{"model": "sound classifier", "targets": ["distance", "source", "number of effects"], "arch": "tdnn", "kernel_size": 5, "wave_channels": 128, "loss": "cross_entropy", "momentum": 0.95, "nesterov": true, "final_lr_fraction": 0}
Rows from block 5 of a small sound classifier, named by matrix and row number. Each number is 200 + 20 x the weight over its row's rms, rounded and kept within 0 to 999. All counts start at 0.
After each channel's rows are labels from the 100 clips, of 14848, where the channel reaches its highest value: "strongest on" is what is common among them. Only what is clearly more common there than usual is listed. The data: synthetic speech, music and everyday sounds put through simulated rooms and audio effects. In brackets: how many of the 100.
# conv: pointwise conv (model.blocks.5.conv.weight, 192x192x1), inputs 0-95

conv.38,182,196,189,205,175,183,206,215,198,220,199,170,204,179,208,179,190,187,242,165,200,211,247,204,218,209,184,210,178,176,191,208,207,211,236,233,177,217,170,201,217,173,203,200,199,189,200,174,217,176,209,232,220,212,226,197,197,176,221,226,207,195,206,184,173,173,173,162,184,208,222,257,199,234,199,233,181,187,186,200,209,195,215,183,225,232,179,176,185,168,198,219,193,213,178,222
strongest on: everyday sound (83); short reverberation (68)

conv.154,193,215,211,186,194,189,226,187,202,186,238,204,217,175,170,205,197,193,198,168,193,212,229,204,216,173,180,167,229,175,206,171,217,218,196,203,208,186,214,203,231,221,193,192,150,185,185,205,159,189,211,237,195,190,183,252,218,179,219,223,202,188,195,192,180,184,223,197,229,214,168,213,192,203,221,211,206,196,161,195,202,243,209,165,187,206,186,162,200,182,196,187,202,160,182,181
strongest on: far (78); drums (56); reversed (43)

conv.2,208,222,199,204,197,225,176,207,193,182,190,235,178,191,186,223,216,240,198,196,200,180,191,208,171,239,217,193,223,178,202,265,197,186,233,178,185,169,192,197,195,205,219,212,191,214,205,210,175,233,222,203,206,199,181,166,188,185,236,188,242,233,197,183,207,239,228,215,204,163,216,205,193,196,217,214,209,207,214,193,226,195,204,196,186,197,180,195,230,175,180,242,205,198,212,204
strongest on: number of effects: 0 (75); speech (55)

conv.148,190,231,204,199,215,238,179,221,217,175,195,206,187,220,205,246,232,182,219,221,209,208,224,213,176,123,177,188,194,166,228,218,178,187,210,161,188,220,207,214,209,191,188,192,195,226,207,224,169,196,183,214,212,223,184,196,186,224,176,218,214,208,252,203,216,201,194,237,172,183,207,223,160,204,184,192,242,213,168,219,188,225,170,191,204,180,214,196,194,190,176,207,169,193,192,216
strongest on: number of effects: 0 (53)

conv.113,180,195,220,207,185,191,196,207,206,232,201,157,209,203,214,186,192,211,223,178,221,205,191,202,191,221,173,201,166,189,186,206,218,227,226,205,227,177,190,198,183,211,193,171,212,191,179,197,199,173,197,207,241,171,216,207,210,187,200,217,209,193,154,216,203,208,199,260,180,214,190,212,206,225,244,216,219,248,169,219,185,198,194,187,182,206,169,218,211,151,189,184,240,237,194,207
strongest on: far (78)

conv.153,186,181,185,222,180,184,208,214,181,201,178,182,227,196,220,194,255,232,177,201,198,216,215,187,195,196,170,218,194,206,185,156,170,203,218,194,170,217,211,156,221,188,205,211,213,195,201,180,177,184,230,223,238,208,168,212,208,177,207,192,192,186,219,208,211,228,204,233,162,183,203,215,191,190,193,208,199,211,210,207,196,178,220,192,215,173,214,199,182,174,204,170,229,228,208,201
strongest on: everyday sound (62)

conv.48,206,214,212,204,264,219,215,177,207,210,224,209,222,180,208,167,216,201,180,190,219,229,202,213,208,214,216,207,174,195,219,197,200,215,209,207,198,190,188,195,192,207,215,194,198,197,205,198,192,153,246,207,224,206,182,235,212,190,236,200,234,200,196,232,190,195,190,220,193,186,196,208,253,204,202,186,227,201,212,200,204,194,190,191,217,187,219,219,179,213,200,182,223,197,210,198
strongest on: far (94); everyday sound (50)

conv.73,233,205,170,198,247,189,216,189,196,205,221,220,196,190,223,230,218,194,205,221,220,199,232,219,204,219,201,190,188,173,200,189,182,184,204,200,201,176,175,175,180,198,232,201,204,207,216,194,204,177,163,204,257,202,199,211,184,161,266,209,231,204,191,239,216,155,207,206,175,189,190,211,207,215,232,204,173,205,213,203,192,168,195,217,172,181,184,204,211,165,201,182,214,215,206,201
strongest on: far (93); short reverberation (76); reverberation time: 0.15 to 0.3 s (55); everyday sound (51)

conv.14,186,197,174,205,250,219,179,202,204,190,227,192,208,211,218,236,226,238,213,166,202,189,156,199,190,175,226,212,209,203,205,209,204,192,179,198,182,212,165,217,204,182,188,194,195,229,200,181,194,196,222,244,199,191,228,195,150,224,199,206,200,175,213,207,193,186,201,197,206,234,230,206,190,206,192,202,187,170,170,221,188,235,182,194,201,197,209,185,226,219,191,220,142,223,198,236
strongest on: everyday sound (57)

conv.34,223,231,216,204,257,227,189,156,229,218,192,177,176,203,176,200,218,249,201,207,227,234,226,161,187,255,192,209,208,194,222,187,184,239,237,195,219,189,176,192,193,196,176,207,177,202,201,194,203,217,225,178,201,184,228,224,205,210,226,223,208,211,186,217,209,183,194,237,201,214,169,220,219,220,175,196,235,190,209,195,216,208,194,196,211,211,180,198,230,187,184,209,184,230,207,222
strongest on: far (77); number of effects: 0 (59); band (51)

conv.182,191,184,221,209,242,187,230,187,198,184,201,215,230,205,199,214,210,228,196,184,211,214,236,214,198,181,209,150,182,240,226,218,190,203,178,206,199,170,224,187,255,174,175,174,172,166,185,221,211,196,212,190,172,192,182,250,215,216,211,180,202,210,221,193,175,191,211,209,196,220,207,217,224,191,180,184,203,215,206,233,224,170,180,213,167,189,202,170,210,257,211,208,198,168,223,184
strongest on: far (65); everyday sound (50)

conv.150,231,199,214,167,194,213,217,183,199,215,180,223,241,194,200,215,212,206,163,230,225,194,172,208,180,224,216,176,193,194,163,182,176,203,197,220,180,234,181,179,188,193,181,195,232,197,186,186,220,181,184,195,190,228,186,199,176,198,211,193,203,171,206,194,199,202,205,216,172,198,189,213,191,215,189,190,202,203,233,210,231,190,165,204,170,165,175,195,212,220,193,184,186,205,198,199
strongest on: everyday sound (67); dry (43)

conv.25,200,211,176,230,218,211,184,213,167,154,205,189,160,190,201,187,198,178,192,186,175,220,180,177,178,168,190,202,148,205,209,216,206,238,198,202,193,197,180,176,182,243,189,215,218,172,186,233,189,207,195,199,210,227,200,176,209,207,213,220,168,229,197,229,220,216,198,181,192,230,184,237,195,186,162,197,194,204,188,192,192,192,259,184,230,203,205,192,211,201,189,220,168,193,205,182
strongest on: everyday sound (92)

conv.172,217,195,190,225,251,194,235,251,198,187,211,206,189,166,238,202,197,200,192,194,236,211,202,213,187,183,219,212,169,204,228,211,172,208,201,205,224,219,185,193,198,197,208,192,217,218,187,220,243,180,202,200,227,219,215,211,203,196,233,226,230,207,188,220,225,195,200,248,194,195,208,200,251,195,210,202,192,237,234,187,202,196,217,194,203,180,226,201,189,183,187,187,191,198,198,172
strongest on: far (92); everyday sound (60)